config.toml
encoder_arch = "vit"
model = "contrastive image-text model"
dataset = "rendered roads seen from a driver's seat, with toy cars, trees and houses"
train_examples = 36250
image_size = 32
crop_scale_min = 1
horizontal_flip = false
rotation_deg = 10
tokenizer = "word"
vocab_size = 35
loss = "softmax"
embed_dim = 128
encoder_norm = "layernorm"
encoder_norm_position = "pre"
encoder_activation = "silu"
encoder_mlp_ratio = 4
encoder_head_dim = 32
encoder_fused_qkv = true
encoder_bias = "none"
encoder_qk_norm = true
encoder_parallel_block = false
encoder_inner_norm = false
encoder_moe = "top_k"
encoder_num_experts = 16
encoder_moe_every = 2
encoder_expert_mlp_ratio = 0.5
encoder_experts_per_token = 2
encoder_shared_expert = false
encoder_patch_size = [2, 2]
encoder_layers = 16
encoder_width = 192
encoder_positions = "sincos"
encoder_pooling = "class_token"
text_encoder_causal = false
text_encoder_width = 128
text_encoder_layers = 10
text_encoder_norm = "layernorm"
text_encoder_norm_position = "pre"
text_encoder_activation = "gelu"
text_encoder_mlp_ratio = 6
text_encoder_head_dim = 32
text_encoder_fused_qkv = false
text_encoder_bias = "none"
text_encoder_qk_norm = false
text_encoder_parallel_block = false
text_encoder_inner_norm = false
text_encoder_drop_path = 0.1
text_encoder_positions = "learned"
residual_init = "zero_last"
optimizer = "adamw"
lr = 0.0016
beta1 = 0.9
beta2 = 0.99
eps = 1e-08
grad_clip = 0.5
cautious_weight_decay = true
steps = 4700
batch_size = 128
epochs = 16.6
lr_schedule = "cosine"
final_lr_fraction = 0
warmup_steps = 470
weight_decay = 0.1
Rows from block 11 of the image encoder, named by matrix and row number. Rows with one number belong to one attention dimension. Each number is 128 + 32 x the weight over its row's rms, rounded and kept within 0 to 255. All counts start at 0. Numbers have three digits each.
# q: attention query, key and value (stacked) (encoder.blocks.11.attn.qkv.weight, 576x192, the q third), inputs 0-63
# k: attention query, key and value (stacked) (encoder.blocks.11.attn.qkv.weight, 576x192, the k third), inputs 0-63
q.69:169153098083096081093087155149168108148136147108132142104113193166092120109174125117184101093211108171118090149163224163146152141153116159151126184175127165104072118113087076059051113048129108
k.69:162166150112116126120131086059101138115156155064107194155151166162068173142142147096083091113164125138137100081146140103137145142171095146166107134121138149158163155157086110086083069107179076
q.70:147077126157177107092111113117122146142090143170127185072171092142102127110147131116143159151160105114078096125095140130203089187146132153102079119098117156121167133141072077128146052136177087
k.70:102104080122164148205246141106064145194136117132140088129129100128168123110140142181169179103173116125118096104129149123165128153090150128168154180117146083126097129138105147156108156114068112
q.71:149074133144171131102151062144116143146107153183108117084130072144141148127066106113124115085099122094125176149047079128192134181118165137097105147064098113092127104161112094132195095201126171
k.71:107088075072133142141216172139086137170134129146126121093135137103180110103181122142152169148145125146078138122104127162141049116058143075140168154134103091107081090083123110158152146140088169
q.72:133138165181151133156143108165132147054100123117175168142111117133076137142126130127120178137130182090134212118108089086130165142142117085151124117128124143118155134174166141137139158145098167
k.72:156144113167152133129144106189147117112122093135131138114122074143125150165152103114164155095136160144096144168102129127116097088160127055112158125136130128152197104162133108158166104143092134
q.73:095140180118186144135159140088081088162121140157088137154115135083144097189096125148078082132116101102095126172059087163097089144088140122088100074078089107166108156127138155181150095202135134
k.73:057054104103135146157146180151125137124111103164140086102098104091165094081138121171132110147148083109116146130090117185108088109059141123062147116078121148100110130106163141158160191153099189
q.74:155121079106161141190182135141082114143131108123150177140149159115135085173136085106136183194152095142056134078082115095145095141150103166119086182118121138098130118123145138128126121156119130
k.74:096112137135172145157134124089095165139073102089124144175117126108127152141160111106127102088101135148121115162113072124094137098128098086136182097084117136137146178140113139192183087118116122
q.75:190189099086127054144156156171112127163163086129190164130176187133128121141224093120149116101153100177105114145121119114045091106134132149110104131175180166094125096059125099076121104068133121
k.75:130137168142136118097151147117140083132153117185153082101123101139159115142146219107121123111113112182164175145124095103165130192149144149108130136121165161107121131128152098155088103119167070
q.76:120145152124077128166116141174126095159123131130144106135111123089082088107140133163145103092129130175164162190133141139058158094069133088142110108164136156094080086099166183133104189136132181
k.76:151132197159115078066058105142126095134094077136150110065102138103108155074147186098157151150128140169145130130079085169114106135134135113071147107077100159177115120120121121100148140142189135
q.77:141164143100157082101091143098126147148121174093111139127085143147118104136210120116154153124179103101167070126170173125111131094105086125150117079199175114188149102106130083072087116080166088
k.77:157145121138136115158106114091142120131172116109139143106090107151138147170076180184083064096153125120191110097130173093137197144205084147161086114166155095132156119134138146074153123169148102
q.78:153110144180153114082110146092171125134118218139097158119147097150152120111140165110139146172146108112086114075148140145164136166166154209101109128139116145140176151124117069088153061143193075
k.78:105138088138179182148175147067116161156146142080113105088124135117155093105177152145153139137171135086128089081078158179204110132086145127158142144097127062155106148184152102106113106151123093
q.79:100125168106097161145177174153157058148136057103181188144180147106172127139113091139104121160118102153126135105137137106107152097088139154133090134086131152138120131074161150151083148129099149
k.79:171124135184133118070083081112155088096147151130187123174098062140141165159168102094124107178090142141117175122096054119073130094137083143107141109109127171165152120154110126136150130094109096
q.80:164124131183131112068108096134141120088073193151118158073136109153131119116160139130133162152119132125090151104100108092153148190159109179088113156128102118142172153160092054129150040163159128
k.80:133102057088132187204192179114120149159146143124114147121145113164141141096128107156115162138180146138083064110093149184193133159087130143143141161135153076121090154165127143118175130177134112
q.81:178103077160147109150203113122101149125157124106122143167145114150140105114160140101149202188185146127067171132135114091139142142090103160114132159159144162105123117112098100115126106103091157
k.81:147128096139142116163134118084089114147161117147156114166118042154134130139121121170073084150113135106112144134148155086099098078132101104197107127148181095126133139127103150094155121124130079
q.82:120103088133164147190152154067102134168137107095083082135154075105117174149052127172111117098072141079133065117107117150147117097112144093156153109050152072149107177114173179157183151177124138
k.82:099085124111099109090084118166161083122086114147092113110082137101079131122095076118173144176057149105157123145154153069108145120095139166136111114098099177127086104068122157174130152106144148
q.83:114123117106128118146123129111131060195166128109096119115146170147130104127121101122150071113178095151126064134182157160130095106114166135154142145107168133159089133102165168113116136096152079
k.83:115111159171122098110073101117125074126101140087167172134104199106090132095155135122153116112077118147203133117118061096105162113131112136116122127121091173115159165089120161122136143089154147
q.84:104122091110123141184147154128109112158108119120138135145190111101145125122121087139119178186155109134079087106107161140120061092102139131136134121147120146118053130111163173136143120144130116
k.84:120107183138143140079098119104155118150074096108109170121150126120057167145107082092113102108077127098184158096186117094070179102124117114158101079129111151176154156103108108197108103117146117
q.85:103122153107066112149104133185135132102114080120145151178111179056065134127111102140140113129103125145127156159167166088087165084122118117148151079187092150084135139111181186085075178098147119
k.85:140167219191164115089066075154144123100133126097139160100118129145112176145135146117138124087084149173175124157088118143137148151133084126087139104087148181196207122135148095119116116110145095
q.86:090111120119078133179189149123132154105124070133137157152124170108075087134126151090089150158099132118138216112127079105080150140116123120177120173159129116107114152134172142141092170115123193
k.86:167144156168157134096100114159127117090106081086114149127164074105114142155094110120136152105079137150141105141122101132078161080182148070141171134149153151163176119162102113120163086137151115
q.87:115135111088132144175155183095085091174142097110146078154154152101146131115121075151154107106123128148140094154192168165132116088084146103169156111142173117154073133081174165152105173100113126
k.87:092147159139108120074017122153155098093120118156119117110136172107094108112117106102121112153070094150160177145171131098087150134177079173098099088117122168120141145086095151145074167082140128
q.88:105055080123120135192174157124126066136164139111147067149125130085112115119098125160162124184108124171134092132141171208154104119086163159111137153085121120115106130085175154149141139093174084
k.88:074140176133136075110031083081165142117115099108153149153126154119062130094146111090148111148071159102169146131104068111056122126120140163148154113080111161141167158079132098137133157077147113
q.89:127160165095066095129069168108162145104185150138130111146114143110142163087123130127167115067091163126181107114210204115074137127140116102147160099160152143162114082071109097098072145044103156
k.89:158176163123086082086040096137148087109151152119135149111133113183073140127082167107109114167139141129167070097169195146135127171181150145142076093136156161128155086132121114054080097154229061
q.90:068183123104132119166118093195094101121139115144124184135092161154138097147086158079087033090105112143129146160156128114117125080125128097176092147142121101086146130152138191166127122117101155
k.90:132130119169095131164124161143156053115088088172145157120085108132107153182132160137098147121157115138153142175116180136129108125110128133095137123126089139116119117126121108101129139109179119
q.91:176109107152153111094126089133125182111097162137098164100106108154134148127131168114123148144107135128082141084044076108139121144131119159095119167130101115148159137181092106155158077174131140
k.91:139127043097133139176247172089075143134170100122095086146151100113124103115130129160146154097171156092058104129116166159205086102086156095191108161115137073072101103160136143117131145121092113
q.92:111154197130184120108124092117108134117145178112090149113063145147142129167164167126073082092130154100180119097162085072056118114125095099127110130145144113191148176134126113169119131107162135
k.92:196126054137152180144191140168172072126160151108170076158128147129187112139135149115107136131145102147131130166161110144173133141147166102082158204162148111080135105163166152054104122144131173
q.93:072100170190107174119138073128141165097118085143183133189100134095087128122079089110085164134104188138139193109080061120156147125127153077152093123100123151099173122115160103092119159136092163
k.93:126123172183167129118093127205128119104114063092152135120132065103188162112120096111185153116117176112087140161093087168092079121082133087109191117076106091172114111159085133127174125135074143
q.94:112141128091137141201145148162107110116169078079179115185168141123130094156124077132095123150142112172125133152176145101115139073097122127159108137146149129111060107134169193112115188111106126
k.94:152113148141134079077028122144139092111110153155131163160116115086125157132094144116088124111072127159200147148135137055049171125140074117143104086116123145118151150091145108149147106099124125
q.95:092139181145107108077028096099159148112136171125085043123049099118138161123140175158115108110075184113147126119163117136106153127113108088127170105143151146193178109130134121161091122124134156
k.95:146102103113110107104104168159173103104143144176128072090130135125174088127091130099135163163148148075119107140136186170160099172159204113060116138143115120126124087119155139069096151159175137
q.96:128150053155171178107182196138134124095097127100082162159131120131167179141141133119133152137168122131088115124116133093145136133185103169134123123138120128065165149147099117151085086133191119
k.96:174143100127138125135140111198141120187103093088083155083113122145148114119126152138156129155106079116158135183080084120118124086167117113128186172130176082140142093151134125142118100118107135
q.97:151172170145179142141067093163122115091151125106123148132094096127126157110059164110110184091169142118162099071069124121152133155127127156118113126092146121130171159172104112077164102206131175
k.97:143153140166144119091138129153161116156173157097151096146121108178168113143122103088184216140191119125090092095148157180165109181101151149083104130131128106184092093124116052081150095152093125
q.98:131073118114152120144155090203141127189150120162144102048143179128175110101157169150130072153105147165145139173087118155138132147159172084100124159141149085156138155148128110133113130120157100
k.98:106110152169182164132123146092114060140072098138063129143094148120107119119092120130070075193119152108137099118136122087140164102182146159111082126105091116145158166161176190145116112191149099
q.99:154140026133084159149172162156147171126089122143120183146161107160081146174137110113134168127156093088086174154133183115121140153167111126176172179162150148043109116108099097135118109107151112
k.99:159180104095109122160155172136131127147134099080137170115133088136140170168107133100082091172136102140164090127116119145143082090151122116177173179177158124105111090150078091130146107128101144
q.100:093151139106094118105114177088132135140140147133139107140105173136143105125176103151111039131090084187134131130155163160122140104087137133147108098160100120141107168115151182156083147092115109
k.100:119080105139146143148163083143084110112133106171134126083101145132086139079145155142124083112082108141111161182083067089105138140096116104116102178124109107106142158130125187184141109113178114
q.101:107167136182180123155156124181131110086103127148163172132097134118162148169113161097127169104159091095137117080111093132141185141153128117129103099129143103138137172157145104126205105180159141
k.101:119107127141171161164171144171089096109106105060105127158099170157114178126115159086213214089106197120133081173137153131159150144106140144148148139107113062147162155159162103141115111129110157
q.102:127126133113155150165105106133091139083101095110125155173157087127110171122081110066112205096153139074142118080049121121169189114125124109152115127124154118111116098112127101087188115216108164
k.102:123133153146170142106132116164105138120158106106063093104160137105157161112086114058197202097163178096097092074156148150183167149100124152096153151163104078181158109123127084093110142170106149
q.103:151166110177141127159147135154134135057067135118119173127150092155152177128097173106104178148127099111109138090107118092180137122164113187108120145114121149076116150138151086147148085138141099
k.103:184138091132177173159140164172160115167126140079108135124151108176167170139103112087198205161161132139128094155138130131158120150103143080169159191148158048161085058126096074133148115141098136
q.104:101142164093126111117109117095113134173167143099145099095082168113134106124143079147114058110138128187133101183157145159096067102090146127145144100108161167198095109087128165125075144064108159
k.104:081114129147115068103136127098135134094122147219147142122110155080118066107145113150088080104123111141112152100122114136115113134137106131079081074136130193104141171077099149117136119134174086
q.105:194134080090124140118148060121140139109160127092131164138205129156070147151099131108133184087148184097139117117115136116126150134145124075164118128168146149095129060068090118074099136142074136
k.105:121161082074081099124160179083128145168155143142143109108156111109172155149105116108150114129173100074100129040147146170150157110094101147161118116160175128134107090083099121088130177107065136
q.106:145149113102054082099078097101134196128182113113163156138109147152070113093100157154147134062148155084157187085117087076148149147132103128137126119125170166125111043069060079091103103105098117
k.106:192108105095081092084131108170175093125163158155164134104157151167145177130108081065156200121165080111114047119162155196199121185150127145087112164145136165133094095083080083068123080140147112
q.107:072129146127130139141089122077118119131112121136130105110097122141099102077181146147109037108111092164146069133133161150078096106086146104097177113114099133179129201114138176167132162086122123
k.107:101155142177152136176100116109082095104116073123115137224062107110065092109142163175089077156091156182124166176132105053086143102155109126159123082095104138126126200181171193142134127147145129
q.108:120161146109063085108072159120100211140169132126113109119070126158032143107127150170163099123102137125151155157121173104137147127100115142137123087122127170150071087087084127155089169112078099
k.108:165164112089085104104184150127113126146127106127176131172177068120176141159161144065171203129193051123109137187151120117161085137114091093119135157141130157138067095127133089092128197150111125
q.109:177107171186151139128109086159103102138130146130097152084141123168158137148065130079123202108147156089118116138087111126182114166135142129103095147117146112130142139178144109091151105154128151
k.109:139130149138141124107089165143178093134122171111093109070117099182180126140095104111124139146181139074123087052138169166185176144149140107128096123139161098159107105102123053100103097144125152
q.110:064090168102078129122121128088116124167116139117136120135118140109114094150141116163124078109102094143138085141193112157061131116076124114142165086106104187154110193089154187175121170098144111
k.110:092107153133093116167111107081077130098120109182144172161094130063067098123178159163083083143066084152148185157139124107102123083137102158132117098115126175129131204129119174168133157123123124
q.111:097144122097104128131133166129175142103080139135146124125085098171181135138166159167097084191124128125086119158189141167127134131115130121117168120107102092127153168169097155136090119115140103
k.111:144103107120162169103130118106125112091072096094128146139102136097148144114170120111067099141087152189130148197104125092078130133178167098128153186143130116129167140134105110141159090130108159
q.112:138096116123146153110129181166131147110111157145135101087087074152146138100177186141131115142172102195095158177163180141111089157171129142120150129137121079140161155168161106154121117074183055
k.112:139146103141161159134170152195140073139114116104112123136139040164176134156127141165107128175115097188146160182090137136113087153148152083148149146108154096092100121140145126114123096137160126
q.113:104163116158172175157164178110165111090067137120148160130118107131153145141163143155135101176096108180106096144159172126121111120137091180128152095139072089166155182162137176192144124110195111
k.113:117095134136172161136138123184133111102094108094086176168103135151121124127136168138115105123089150201146165220111075119085106097163147083114163133078153114099106152185156142198124109142154126
q.114:143118087115122138136121098168145129145117117106131186104135141172118164146091131092152221079163165116129150116058149137178142144131141098153116141137104142080150101110135066084107110115096129
k.114:150109127097115130124166125123184128183187169123129151082136133136160164123140134126189194116179106101134123081138159156160149186132130130109097156145157101119095092113096098110121103123076128
q.115:110115165095134134128121141103119138183176110108177083145124170113121090145107061126108116109147151165160141162173119141082124139088165081125153090120130127167098099079151164102097186133103143
k.115:070107114135117108102130130053098164108150166147173132145103158087113097114107104159089053084094124125168178088127127133119126122118126172094089097157116193138146152076157151112132162064154101
q.116:177091109141101116114123071147109114138134105107128154147150125121120154146067137106120168088166124066122164121100129112140158166147128108156132190138151144098122112087103121095136105150100148
k.116:146149120107153107130103122087158152172144095092140138111155085128150132152143083107124140102171126096127064055167151155144157125104128163156102108138164150162139086118120066060105135096078148
q.117:075168116095098125150146207126122129134128150144119089126105104143088076147116103131117039178147077160124175163185178153127112159108148136120169069191156146097087110125158152193096165116143092
k.117:130128087081110168179143150119067123118149070112160114208160102116110141137146139081086127150093106156148146195142148132093092114138137094131197151157132107093109127142130171136108165112159128
q.118:089153173107122132152151165127124141177165086087142123175124147102131089150102066133125077149115140159123115167172091152050094130073156125163132085123145123151101106105157198113114191146116152
k.118:072115154146118095096141139070097149063136160180141089114121196093120107128112108157106088065127140141163140115125125110123150082150118121147119135129114159127178112085133158145116158060178109
q.119:081147155164216147134113136112121069151081172163083087099090129080208119134135151153112143135085130146112069142107113110137133127151124108080123116094068105182190213206157175177191111123137143
k.119:057106166178184168117122118159121088135093157142094125101075139168146089115096183163203151132080170125166210163125123103106173118108137121109110120053093132125132161150143132123129115124128136
q.120:105129186108141142135141102111087146135149082108155145172121152065131100175090050126141147110133169115167110111163056142076086083119148074172114092071178126186126126124155162120151152138080173
k.120:084115156140126118090097096060092148106147117143153105112117187087126089104145131156125084109090121105137165071168122120126102104105143144139133115122083168158190135088110154106097163102125079
q.121:115125191112136108094117108084139144149140177118146041137121127105163068111136116134096014160118108160144148126144125119122104146100152113133144069133129173152139151130130141142104165108130122
k.121:091156115163153145159111111060078118085129099089137135218087116128050068128119129181083095150079136161154170128127108065045098125140102167121082091126104116113159183132188213184119155157107086
q.122:097125153100110109120115113109115135172144103085168099162156208120131111151099079135111088101073147154135104122180135150108115101095125080176133107118159138155098147105140181134092183097103163
k.122:098067129125078104111140111059092152114128123185149127122133168062071084129141116148122049105101127118153173069156135124109115071085121157132105133114128175123142159110158156129142134077136092
q.123:143123139175176141113103123185140102139136130161088134125103073143155165126125188132113187126156140110113141112059153090155153131150124142124097134129134102114138124173104079108195114164121158
k.123:151128141136137126128127146174166095151129142090076099117122092214142158118091172088218191149130167122123133122168171167172152189099146102131146126115125069153117104156131068096148141142120153
q.124:149126089158118126098120094162148115104105138135116143115117091126163148102107223106117162141157130119160160075053132083183177161173088138096130159139110114094177145160132074084148112131167126
k.124:174126141168181140145163146177121071175136091099064144135123078184128154128125129107172213134157133118087109166138136122142149173119123113145116174116158075119122108172146116143125087216125127
q.125:159138114164149150116134124150129058114073141140097162092133077148189156144119168086126195113147149091154111068028102090156162111199107167087089164108088100090157164159134103117159086188128129
k.125:130147124142199160124136162175176090152088113066064138116101091193156136146094130083191173144154157159091075156150163107125132124113148103113147166096123067134126099157139111118140129181076127
q.126:127155122085108159113105157091150176099118121130119137139083137136159139127191147149151097152109089189115141145184151129126125116104096133104161097171158135132120124137127162166072124075122055
k.126:134100073106122113140136130157113120133109125141168118133133121156147107168183132161117144176124077186113164178081094124128087138107127109088141135118156147070104099115130159133167094102141105
q.127:137105070128065115109124094082126159131124087115140151128199065125081164135162081087118136110160092060097143133143113088109172104116123125131171154131149126085075091131078119124107153121109125
k.127:152173159120122121143116082120095192117123108090121126144189083121118132150139103086101135139201103145111067126162146136139097140174096130169143105143186147162136154089077100071118131119097099
q.128:200160150124114095118079075196169106089104162169135140079110105127147101138160161125132151112184115099118139111074125100150164167164078148069086147166136114152158080140093087053114112164114130
k.128:105117092124134185144146086076168082114049139184133125110130121097149141114113148131090137168104123105103142144107040124149153153166137092150126150120094072086164170167111130195140059149184130
q.129:150191155116167150067142137129164099119196123098130089090083106117161098151096169177175115134149140102160147135113119076137140147145067119090129167148168087185150072177116137093098088101104115
k.129:112075123128067157128114135174163126128087151140122077172112097127137105146179124107146189152116112075121146118115137087147166153109144138085089109142067134086081084123140130120144104155057145
q.130:146094144140183146099161147110119185161143182115126051119094099139193135129139103150168189135157172143090119116127078125157116120100121083137124165144180112180136083081071079130117132109137181
k.130:111059125151122137126141160126168138122176162134113075118129161161123086116135107116142128171129088070121154160149169171141117101107163156134121141128091109144071118101150121115113162103123131
q.131:110087043124104152133193202134110086139110116098117107131169092126111210082100118116166161132067113189092091166113173131181083140122155121110119135187098090091117075159133156140147118095144112
k.131:107120100174147158148138137108141053107082130156124202146126193105082139120136127125162151087108137123131093143197181081093164120143151197152089109104066143097142143120150119156139114115121080
q.132:097169128132066063082101118099139151125112161124121106204145050077120156133099105159166128116109117165120157126116170133111150171084117082133164060122174202099109096046114111115120134141091158
k.132:117094153158083065103096142147126139150193158166117106089153084165125125157077144115113062120137165153158195115131148149107117139151119103095157079139100098165127083097126125136135178134162096
q.133:194183206093145082148073076143136211110165145092124125133112120154118075166106126125093097120198171128174140121104114104115109126109096109119135132124214164181170160140080105076091112159090125
k.133:107082134136054159095096102150146179110158162105169032170123130172149128125147181091171170147101135079114184127107083141142099142087153137102145146136144093101131115115111120115111166153125209
q.134:091121159130141125149134089105085093124152086120111199148155192119147118166128168046122085091123109080167092130139140121073114123101148109129129148111127118117140228126119191186109169155164128
k.134:177189098129130127167130130131055126133111096100124209102139167128073143149121171124113151109130142137152112075082109045122147108125101136137093118174178174125140153183100102134127137160118171
q.135:184110096111087125117093153161192064106123169172138139093079155185165129114137212083112154103151061105158089093104148128170200143136131154096080137177105074106133123116092071094143092100180122
k.135:138082104148198199120096123097149064042046112145139109128114110084098176148118136176110079166100113145121139141130101074096146119163154151144149159101104140097172150200123115188123080097194082
q.136:082128185096128131122130149117079128173136106099138124143127130106092126148117093107078101114163176104098124162184093141032135092128092066184156113126155158142116148119151176135117176151085166
k.136:206194153124089060147142173144140180156216175084131167139134110132133075137133166113143119089195127137174132085104174166125130154100134136122141125150208185147147100107094131093079154130052148
q.137:138080091132111156123150135176137153116152083101128182110103204198137116108119150101090128083124110107164124159156116104099126060162185113118162193158070062133114167167151169130083145165174126
k.137:130164077129197139133144118135134054140104103147144176118120123134117175118091140143136126116136143148130062125116099106156103148104158134130086177149164159114166142184134143135144069176163186
q.138:117093080152113164116132190141154104086088149150098139129167084144101185064149103168173168171091120164069081105113181145231083169130179146117153130135141148073112092126144129152165087115155124
k.138:063137152135155176120116130093080074080056116129117122107117128087108137140113142122109127105109147124129156143188122136120132105153133133159142129093115078107129182142144123165141149097157101
q.139:195123091121120098090127108181169114092093126144123149124152130140124136124171187075136171134134112096123120106069106077189145131164128137089110147120126134105162122154104107084157091157170079
k.139:097125099163187203151109110092125042065046096153098094111141122100134176160157171156108127174078054102093119137082079094127132154108089100125174129086082085068163149169130130149168077108192129
q.140:117145187089156097097104102095139111147117140133144122153095166099162100144173155167100052116196079092187167094131109150064198147137062133107109105118168108133108175120101155085149138176127126
k.140:191176133109070072111097158128157192084167128107135087105131084154169123147147142154110131141120172120146166123088074130130101134194115101099156118141206165147161067102091124062080158117145123
q.141:105117199175142128093104110140092175163135141141121083109174089094136130160069086159137115161129197164073120122143141174101109167124161120132135044089177159201161093099144101133138096119119143
k.141:113099145123125084128113143169133160120151118124102103206104171126076055130094134127179153115089112130169134120134159121151174120082138118128096156111115133115059087110159138128162146141025179
q.142:166202194117100063112052077164117149126109136123140132124119163137121078155145168148113076121167128063187180098116120113071186107131063127117128131102153179183176132095110134097116167178092103
k.142:188163156125071096151128109142171197111148123150131076142131064121209113160100171136111145147105143134137160112063057144145106144136082074091170127157201128142156102148103083081110137107120144
q.143:052104105097137161147155197100121058124159123104166161131094170114087099131111117120168122113105095137179132163115115092098097100116107156101083156096132065100079178144186227192173181087164074
k.143:157178124126088102124100096166135109114115105147137164128132159148060162148154133103126156084135160139154101111114140070155144123163113108136086133150203192141114083083133136111086103128106131
q.144:159151141116103101127064099083123153118107148154161174131083172100117089118136153172134073112185108042214176112143096102065192152119093141121151122104095126124115123103101146106106150134126099
k.144:141135165136098120116123133167131151126129148142135102083176039117166139159102128137092065115121131167130136112068075132117089181177106066099196138122160171165165116132117115122135106125205128
q.145:105100061144137221130182178105155108089138125127114069153149080101112200090115110143172181142053119177066118143128170117182075119100168150113159152108092099090143104129141140119134101077122108
k.145:057104123153154163103121129105078094142136129086106145087113149117085126133153089133159151138115136085127126173180181119101158104092152172191092098127095071096121135130169107154149133135126089
q.146:185172165133079095078079096171151132114137133125103140108134064124125116089108161164168167133157158164097134066089119145176125160136096152094116100158162172144141078100038045073108074114131137
k.146:060037126120157185114129097128173100101119125170069101103112103142166133117124132123144115175066103121113185159140066098139120137119131097111177131070049101099137169146152140169157085101131117
q.147:112161215162122123148086112086107153100151065107117165162158043069064148185097080148114114144106172122111132108151133145099112154117135135153129047102190237163128156121114153098146158140116095
k.147:122143169120081124107166126123077177133159129099112087148116136145137122105109149073144149098163167143156170114133125123117153147109073096128166107119165123175098119090117100152164164156077216
q.148:088125161154140183129163167023081117128120086114102096180148120109049130130073059128088091110099119121143120149156130157071147115095160080164161099086127120136134138132161206184136171157109113
k.148:136183148111113049115143145134105144140224124080120125171142132155106101101095158077152140072164114152197117132154192168143080111118097129141108063112150140204128092087154098114121194109100123
q.149:127116059115145165116168184120171072119106136111115085085102132140153129071147179099156176133080109135125124157112135118193136151126148125081083166131064066076091134168177153169146103072151152
k.149:123086090140155186144101109084106057123099112128126169150109163116081150139156085159137174164140111102094101159170170060146145103141129178167071110131046120078151158149156162136107098123141024
q.150:081111136170125150182153111141102177111086128095092148122094119121089179172120094102112102131135102127123122113131064197103123085106166082180204143078131122098104117091136096158172131151127188
k.150:181129176117114113134154151138072118164163103063163137108141129148150094103085115123105117141166094096153165137165125191094083081111136132120166114155181113190126116134100184097143141093140157
q.151:077093127135159168148149133162090133170183089089113104131147137100130153135111064137146133126140179164078087174142152170113065089097171091172160095123175109154125132124157160112103173098093142
k.151:165184166091049078094156162190107179212197157101148134119108184133139063087144136132137133102146127159118100123161163157128145118111118134112123102156181168153084071075125102125103153115030171
q.152:037108083101112184151210194141133140124102112099172143166141162114099136139090081130148142121125095173136111158113186119153114136134169186164111081096081145102056118143137187170116130109107083
k.152:133207140108096116119128124159101154149133102092172170090141181098131099119119133156128088101139167159178102075126129091122132157121120120116079114189183188125133090100152124112111135143118148
q.153:067143105109137162119137148103105168162121140134130087125149136083144132159129069100102139107096132106138177151170076155062106099066151064128169108075108130131130130126122131168115177107109173
k.153:156127182117074070140102154139137207190247151104143105148168160147126075125128087084138122138179112102137142126171196137134087091143186121153120097144176133167090104095087119093099159105094070
q.154:078067129108201165144181127153099177165142088122106084127170093112138151112120023104141166167114195142052105164144103142128057116096182078183157124136116114135132131138119108179138147144122185
k.154:116167130091059061137140162161133188171175121083137136189099157153094087094128129124146163089163117128174127169132165199103132094068110140133136110149140108177102074116123146107126162101064144
q.155:125109147112104151161138126112115149128085103110128140132138162159095121168147151067029086081141156064142104133154082121040129108170152130164164136127095129094123178118128146184097156182156130
k.155:147190158148117131148143150147085119174174144103161129129143134103180136145135166125116138123138087173171123143133119201114119146120064093117109143118187151195154150153106161135134104141128142
q.156:138156097169107124144100142154098167098141152113149119092152073190104142094149159095119136141092136065146099172100169113115081128174133085130132128176101107122143120155122101129092105123104144
k.156:131091130118159202105142145090109109183079141111107073156120138159126148136145108078142123146108108092058090167122127139135159107104176143154129147103062050121132128165130095175193097173132180
q.157:137102041097100144152124187158148065082107138105137154111145145172146148101134154091128126175130082121132104117116162078162122122174149189115097176196117068067110116152112119124099116085184089
k.157:137141102175196154165108149100150044095032102150091140102152147095107222135137130136113103146114103136095090114109122102105143107134090118134088127131129090092142152192126107174119056143177090
q.158:091145100175168142100208169091152101131117131151161096194127116116155157104172139157137139145078101135104150141145139115090143178098135136135094145132136062160080133160166124133177143120097137
k.158:143140172092104067088101149144143128119123139110136123152155127158062138115115129109120146171151129068160142110178161091173126108163186148174104069157150159147089088079105105137106163102071049
q.159:193134106128123105086135109172163090144147183147115115088114161154133109102189155128115183140121116143129105112094170119203125118137134167095107176202128123123124098117110066076125129084153162
k.159:127075084117167171120123126094154097084072147173071121139131157132143148102114084156156132159089098110111139171143119107111127153134154162117086133115051116090139119134132145161153056149155071
q.160:179136097081094122106134120168132123176164154142141112128177068160165130149093132104155154084158168103084133160082186147140105134156164059151116134194152088083070017132146126099149129178132131
k.160:154122121142082091104132111120114139098165192139106066093157072197123144135088117089106158151195123100096133142131210120208119178143144101134105122150134132141084072104133087059166120133113133
q.161:153141090089069111066169181110166134141109145088101040189157123128124077109117136118105148090104151159122112133118191092157136099132114103121126148167178157081128106095123116154154139123151198
k.161:183139152141097070049045092156170130072155190159150074163123147098131098134102147157094101134129145139177161112142130094129152196161137116069090097163170183161141101108134116056135106111145124